{
  "image_size": 48,
  "num_classes": 27,
  "encoder_fused_qkv": false,
  "encoder_moe": "soft",
  "encoder_width": 128,
  "decoder_norm": "batchnorm",
  "decoder_blocks_per_level": 2,
  "decoder_block": "basic",
  "precondition_frequency": 25,
  "adamw_lr_other_params": 0.00085,
  "grad_clip": 5.0,
  "epochs": 37.7,
  "lr_schedule": "cosine",
  "weight_decay": 0.1
}
Rows from block 2 of the decoder of a small segmentation model, named by matrix and row number. Rows with one number belong to one channel. Each number is 128 + 32 x the weight over its row's rms, rounded and kept within 0 to 255. All counts start at 0.
After each channel's rows are labels from the 100 images, of 14848, where the channel reaches its highest value: "place" is the part of the image that holds the peak. Only what is clearly more common there than usual is listed. The data: short English words printed on busy colour backdrops.
# convs0: first 3x3 conv (decoder.decb.0.0.convs.0.weight, 128x128x3x3, each kernel summed), inputs 0-127
# convs1: second 3x3 conv (decoder.decb.0.0.convs.1.weight, 128x128x3x3, transposed, each kernel summed), outputs 0-127

convs0.44 [102 148 109 157 152 108 147 156 110 105 143  46  84 136 128  91 152 149 106 109 137 149 163 131  79 155  92 153 150 105 129 115 130 142 160 132 135 138 158 156 117 124 130  36  85  85 198 138 172 127 130 149  91 121 148  96  94 157 120 127 210 162 109 135 106 129 153 176 116 120 169 129 132  99 139 128 128 127 129 208 139 151 172 106 121 108  48 116 123 174  43 125  50 120 138 142  85 174 114 107  93 137 112 111 166 108 186 135 172  91 126 119 123 126 173 142 134 102 148  64 128 121 102 103 103 121  66 181]
convs1.44 [109 184 178  63 112 168 123  88 119 112 113 175 132 165  96 181 104  98 150 118 155  85 123 107 123 139 106  98  90 148  77  98  60 142 108  86  79 155  77  98 150 139 117 174 102 149  41  98 108 125  79 119 150 156 102 205 117 121  92 140 157 154 114 125 116 129 142  98  75 125 145 123  95 174 161 105 113 146 108 180  80  97 135 163 126 123 157 100  89  88 157  84 200 102  80 136 173 102 137 138 103 151 147 128  91 140  99 123 101 119 141 174 108 134 147 122  66 110 140 129 156 148 169 102 140  78 167  95]
place: middle right

convs0.116 [117 111 169  94 151 132 134 137 111 106 111 116 127  98  86  69 118 148  97 130  92 136 123 140 136 101  90  73  93 154 100  81 160 143  97 107 193 136 126 155 161  45  87 113  85 208 123 115 162  86 118 131 118 145 128 159 143  61 153 124 104 137 143 122 145 152 138 143 141  97 117 183 105 105  69 140 147 114 151 179 115 111 104  90 174 143 122 142 147 156 123 123 147 102 166 125  81 105  50 105  24 132 147  42  95 121  83 135  96  94 149 171  76 138  95 179  94 122 125 146 142 134 132 103 119  80 106 117]
convs1.116 [ 67  94 135 111  73  82 140 131 135 148 130 138 152 175 193 123 163 188  83 123 147 136 124 149  91 152 129 145 149  96 190 149 126 135  65  95  62 123 144 129 134 187 223 120 138  50 158 131  77 141 179 136 137  95 130 131  96 149  88 125 125  85 110 136 113 115 149 100 114 133 151 102 126 175 142 152 136 169  83  90 126 151 118 122 141 146 159 137 131  38 112 146  51 126 122 133 126 130  98 139 120 133  98 102 153 143 138 152 109 142 167 122 154  94 196 148 132 178 127  70 159  50 122 110 138 106 141 106]
place: top centre

convs0.9 [118  28  76 112 107 145  75 116 206 133 123 200 120  96 117 134 149 138 117  63 101  86 112 137 139 133 150  94 161 107 133 182  83 127 124  97 126 144 150  66 125 133 105 200 141 151 117 157 111 114 138  99 131 147 141 136 134 117 143 139  84 138  66 212 138 173 113 119 145 158  79 135 106 124 103 104 136 171 171  51 164 104 110 161 103 148 189 130 113 150 172 116  94 111 173 100 151 139 126 128 117  97 122  93 134 178 139 151 124 160 136  94 114 133  72 100 128 147  84 165 122 116 115 185 101 125 171  78]
convs1.9 [135 203 208  97 108  98 153 144  43  76 127 110 122 146 135 117  85  90 104 175 128 135 145  97 140 162  89 104 122  89 111  72 157 152 115 114 116  99 133 163 134 147  80  94  99  92 128 134 133 128 141 121 156 189 141 144 140 150  70 108 214 121 132 146 119 149 148 171  80 163 193 161 103 155 135 134 128 130 104 181 124  92 125 143 156 113 140 127 128  82 125 119 201 116  79 143  77 159 116 130 104  89  89 129 122  66 151 111 160 108  99 131 125 108 166 136 103 112 140  90  62 138 126 121 122  43 163 158]
place: middle left

convs0.29 [127  68 128  93 130 114 115 147  95  77 131 153 133 226 132 139 165  91 132 160 122 118  83  67 123 153 146 200 112 191 119 111 107 140 131 181 104 120 124 142 155 134 137 121 132 148 130 110 158 122 109 126 169 134 146 164 141 127 125 103 132 110 153 108  98 150 126 123 102  98  85 113 159 161 183 101 111 165 120 145 154 111  99  57 197 135 190 201 103 135 104 120 126 132 122  97  66 168 135 139  88 110 134 109 142 159 179 136 104  89 127 155 131 110 177 113 116  44 104  75 124 120 160 186 177 136 173  58]
convs1.29 [139 189 135 140 104 139 111 119 150 210 135 117 126  15 126 112 118 138  75 111 148 131 155 172 128 129 110  65 141 108 157 113 162 132 114  91 142 151 118 113 120 150 108 128  95 109 140 130 158 112 120 101 115  81 131 115 141 124 144 173 110 107 118 121 141 126 132 150 126 138 184 147 127  73  89 135 160 103 141  89 111 115 151 195  40 143  92  45 137 100 147 148 106 131 134 170 201 127 116 110 151 134 163 172 124 100 127  94 139 159 144 111 132 135 121 125 130 246 127 191 125 112 101 103  84 129  86 199]
place: centre

convs0.96 [136  99 130 113  82 140  50  96 154 161 137  91 147  80 102 140 142 208 120  88 175 151 111 162 189 133 113 127 139 151 132 176 105 104  48  91 118 109 148 182 126 126  79 187 147 141 135 164  98 181 105  64 122  94 108 122 147 125 120  94 119 110 108 120 149 157 116  98 108 106  70 113 152 155 127  95 120 112 148  87 156  87  62 168 147 133 178 166 157 111 236 116 187 147  92 114 141 101 100 128 140 140 143 128  92  71 103  78 162 114 127 118 111 121 150 113 139 139 148 151 135 144 101 141 142 167 175 107]
convs1.96 [ 73  85 106 134 133 194 137 115 118 175  98 127 107 167 118 148 127 125 142 140 142  94 160 108 112 123 110 181 131 122  85 197  87 118 112 146 121 138 118 121 118 104 166 156 173 136 121 100 166 153 140 171 148 148  56 151  54  82 149 171 105 161 115  88 120 102 138 107  82  80 123 175 117 156 144 134  96 130 119 149 102 165 157 175  80 166 168 125  83 157 176 109 193 117 140 135 181  98 145 148  93 136 101 133 104 212  95 107 125 172 129 139 122 137  80 143 149 164 105 143 218 128 159  60 164 151 153 125]
place: middle left

convs0.4 [ 75  70  67 148  94 143  34 151 169 138 117 133  76  93 123 135 152 170 108 120 121 166 117 117 113 151 179 169 164 194 107 112  69  87  85  83 175 123 126 144 122 146  86 109 183 109 196 168  82 177 116 142 101 140 122 102 153 138 138 148 109 154 137  79 109 141 181  82 145 137 105 121 111 150  70 133 135 126 116  88 158 126 107 110 129 185 155 184 111 127 187  81 104 103 155 118 131 158 110 102 149 126 131 118 136 145 159 118 137 136 130  22 126 125  92 152 116 140 134 192 118 116 127 144 130 129 173 139]
convs1.4 [136 119 185 149 158 158 208 118 127 140 101 119 143 156 120 153 119 169 209  69 117 122 110 119 139 111 190  97 181 128 122  90 167 148 150 154 131 166 118  84 114 177 135 153 171 115 114 109 153 154  80  89  95 127 142 148 163 123 205 119  90  86 143 112 144  82  90 170 112  63 110  95 126  95 142 123 170 100 178 155  96  94 130 135  99  95 126  50 105  88 136 155 110 140 119 192 142 113 145 147 132 179  82 124 140 132 120 144 106  52 139 140 143 103 158 108 114 139 144  77 200 158 132 130 147 158  89 106]
place: middle left

convs0.120 [181 143 134  84  93 140 167 126 202 120 104  60 107 129  99 141 145 150 110 127   2  93  79 110 124 111 181  82 106 137  92 126 170 119  81  75 146 114 129  84 174 149 127 141  98 108 107 121  97 151 105 130 118 105 181 160 105 110 140 165 126 123 125 126 123 116 121  87  78  76 184  99  87 112 107 116 136 110  84 145  90 117 107  75 154  76 147 164 159  91 197 103 133 158 141  72 137 147 140 152  92 131 135 165 124 187  64 128  55 110 130 126 111 116 154 102 127 132 128 144 105 142 119 117  87 140 134 139]
convs1.120 [ 89  85  91 131 154  91  88 111 100 112 148 167 164 118 159 101 133  96 163 123 198 140 158 161 126 160 102 174 118 162 131 106 159 128 191 146  74 129 145 183  75 125 128  88 159 153 157 165 129 132 165 144 138 157  86 108 124 108 100  59 146 119 127 123 116 110 150  99 139 207  41 146 172 126 163 135 133 132 109  64 174 113 168 178  82 173  92 132 121 184  74 109 168 128 134 191 135 100 135 126 125 141 105  62 100  61 138 172 165 152 144 129 149 124 127 143 127 138 128  84 140  99 100 155 106  83 129 129]
place: centre; bottom centre

convs0.103 [164  82 134 147 139 139 102 161 176 110 161 151 125 155  59  56 158 146 122  97 143 104 144 159 138 119  55 145 155  87  86 121  66 129 131 110 159 138  99  90 220  99 112 134 113 115 118 110 138  99 166 140 112  78 136 168 174  55 130 157 122 106 122 141 131  95 144 162 131 135 104 148 123  80  95 154 134 145  84 133 149 144 177  54 115 113 154 172 193 138 126 115 137 150 129 134  98 132  93  98  97 135  51 131 130 111  74 136 108 115 119  78  90 136 148 221  94 142  88 128 106  80 140 110  85 135 128 157]
convs1.103 [138 186 105  99  91 153 154  67 125 130  68  42 170  67 137 161 116 151 104 128 166 186 135 117 101 138 123 109 153 152 156 135 179 124  79 103 110 121 157 184  87 129 197 119 160 154 108 153 127  74  80 142 124 122 129 145  79 138 140  89 151 135 128 121 137 159 107  44  89 149 161 143  94 214 102 121 162 159 103 133 123 100 106 131 140 166 161 109  87 135 125 169 129  93 136 115 127  93 143 126 102 116 162 114 161 152 160 131 124 105 162 192 119 158 105  78 150 106 176  87 164 198 131  90 137 152 118 117]
place: top centre

convs0.73 [125 106 133 104 161 136 104 126 130 125 136 106 143  77 136 123 157  89 147 109  82 129 132 113 178 146 159 104  95 176 100 164 121  95 105 153 108 124 175 139 168 139 133 137  96 112  94 142  95 158 167 158 181 215 155 205 155 169 101 105 156 140 134 130 152 131  62 110 119 115 152 129 124 141 133 195 167  69 105 184 126  71 165  60 142  29 119 168 127 119 132 110  81 159 133 133  57 158 133 116  65 158 112  80 134 159 136 144 136 143 106 135 126 116  93 156 172 102 151 144  98 122 167 193 133 138 134  89]
convs1.73 [138 160  72 137 119 124 172 136 151 133 121 131 168 180 131 166 111 103  88 140 137 139 146 140  97 108 119 115 139  88 168 110 152 144 127 104 137 141 122 121  88 143 103 174 125 149 126 130 165  92  88 142  58  39 130  59 100 104 165 145 103 109 107 121 100 132 124 153 132 149 155 163 142 113  89  78 110 145 188  67 124 218 101 216  97 241 143  77 130 120 116 153 156 120 143 130 208 123 122 126 154 114 178 195 121 124 126 122 119 129 142 117 151 120 122 113 108 173 115 146 115 138  96  82 114 144 104 173]
place: centre

convs0.126 [117  46 104  95  57 153  78 139 175 140 118 109 125 104 123 123 138 161 105 114 131 117 130 130 127  98 124 144 155 156 141 183 115 140 131  84 155 155 115 148 128 177  68  82 148 111 145 171 122  99  98  54 107 145 115 131  78 127 130 109  61 164  85 190 160 155 138 154  83 193  98 109 127 166  59 102 142 165 141 125 149 145  98 172 137 162 185 134 128 161 105 158  97 113 157  96  72 117 131  91 228 124 110 101 108 150 138 142 100 195 144  70 121 129  94 159 102 139 104 170 125 117 145 135 128 153 153 130]
convs1.126 [148 150 133 123 202 110 123 126  49 114 123 172 157 124 108  93 104  79 144 158 141 148 122 116 105 136  91 102  97 107 134 142 144 118 145 167 112  44 118 143 132  80 190 134  98 134 111  81 116 132 165 189 196 161 106  72 142 121 187 115 182  91 127 157  95  79  74 111 207 109 197  95  83 109 139 124 116 153 148 111 136 137 129  97 110  77  88 131 167 134  94 171 149 102 143 146 145 124 128 108 232 103 141 101 119 104 135 111 113 141 147 185 101 164 120 121 145 124 153 128 125 152 172  83 148 120 129 127]
place: middle left

convs0.70 [153 104 137 164 122 129  79 126 103 159 112 119  73 103 124 112 196 153 106 165  77 136 161 124 156 108 155 160 122 166  86 100  76 129 142 161 102 138 132 143  64  60 135  92  72 143  88 120 160 115 123  43 165 197 133 157 139 110 161 187  78 149  75  76  85 177 143  89  99 135 158 116 172 151 169 131 151 141 130 139 149  77 140 135 186 121 139 139 173 158 131 153 135 137 141  78 123 129 121 120 128 157 151 127 157  79 179 178 116 125 134 138 130 133 175 119 165 185 104 126 102 122  92 185 153 152  73 114]
convs1.70 [116 129 108  99  97 125 179 152 108  84  95 144 169 166 136 135  96 132 194 121 166 131  45 124  85 131 131 121 129 138 160 184 184 132 116 111 160 123 161 134 165 190 137 149 197 112 184  99 116 127  89 158  97  64 125 115 151 127  91  57 170 130 164 154 131 134 121 193 155 137 146 156  98 125  94 108 116 131 134  96 113 173  93 122  90 157 126 129  94 101 119 105 139 115  99 226 105  97 123 146 144 119  94 120 129 200  77  90 122 101 137 150 119 122 100 114 122  47 135 154 202 151 164 135 107 125 147 124]
place: centre; top centre

convs0.49 [129 248 148 152 167 113 103 176  88 116 143 106 141 154  94  98 134 137 147 152  98 189 147 157  98 165 130 146 124 152 120 115 117 152 149 139 115 143 126 166  99 143 166 101  82 111 139 185 170 166 136 162 114  83 117 137 131 157  92 136 108 110 157  91 139 179 142 144  81  88 157 112 130  68 140 159 135  91  26 166 110 120 134  89 150 118  64 116 142  80 114 107 163 117  92 155 126  92  99 136  92  81 111 133 168 152 111  99 156  97 133 103 119 159 189 144 161  80 137  66 116 157 125 104 150 128  70  83]
convs1.49 [151  88 121 113  99 137  96  39 118 144 129 158 102  83 126 155 137 122 116 150 199  75 143 164 160 142  76 119 122  72 146 133 179 149 181 129 119  41 124 101 120  94  74 119 139 121 126 103 147 111 127  69 189 182 129 139 122 119 128 104 201  97 111 205 116 113 133 108 161 141 191 164 114 130  84  61 104 177 197 143 166 118 112 124 129 119 181 146 123 160 117 158 137 100 152 111 137 137 117 148 149  75 121  96 145 100 181 143 160 124 137 105  89 128 128 113 106 184 161 123 133 142 144 131 116 102 158 183]
place: middle right

convs0.27 [ 92 153 131 126 140 118 155  88 161 115 152 137 189 150 163 149 142 141 161 111 108 138 169 191 125 134 160 144  97 177 130 113  97 107 136 109 135 107 183  92 122 177 121 130 158 189 183 174 113 103 106 106  86 138 105 198 136 146 168   0 118  85 130 115 153 125 112 164 134 172 140 155 161  88 128 137 174 135 162  99 161 147 165 140  87  87  84 146 134 128 177 109 117 154 125 141 149 107 128 129 110 116 108 125  70 133 117 157 143 126  90 137 151 110  85 169 139 115 162 198 114 128 207  96 114  86  69 130]
convs1.27 [173  81 130 112 127 146  84 140  98 111  99 136 113 114  80 108 132 130  81 146 138 160  96  98 133 136 120 124 198 127 158 143 143 148 154 122 142 144  76 145 126  96 124  99  86  90  86  88 162 151 147 117 194 141 122  76 117 132 151 255  71 154 139 140 110 159 137  58 152 122 147  92 111 168 128 147  96 151 103 146  69 117 108 113 149 133 156  74 126 155  87 150 144 102 143 108 155 117 134 119 159 155 179 138 180 123 144  67  83 132 192  97  86 141 149  96 102 102 124  58 121 122  91 142 150 170 149 114]
place: centre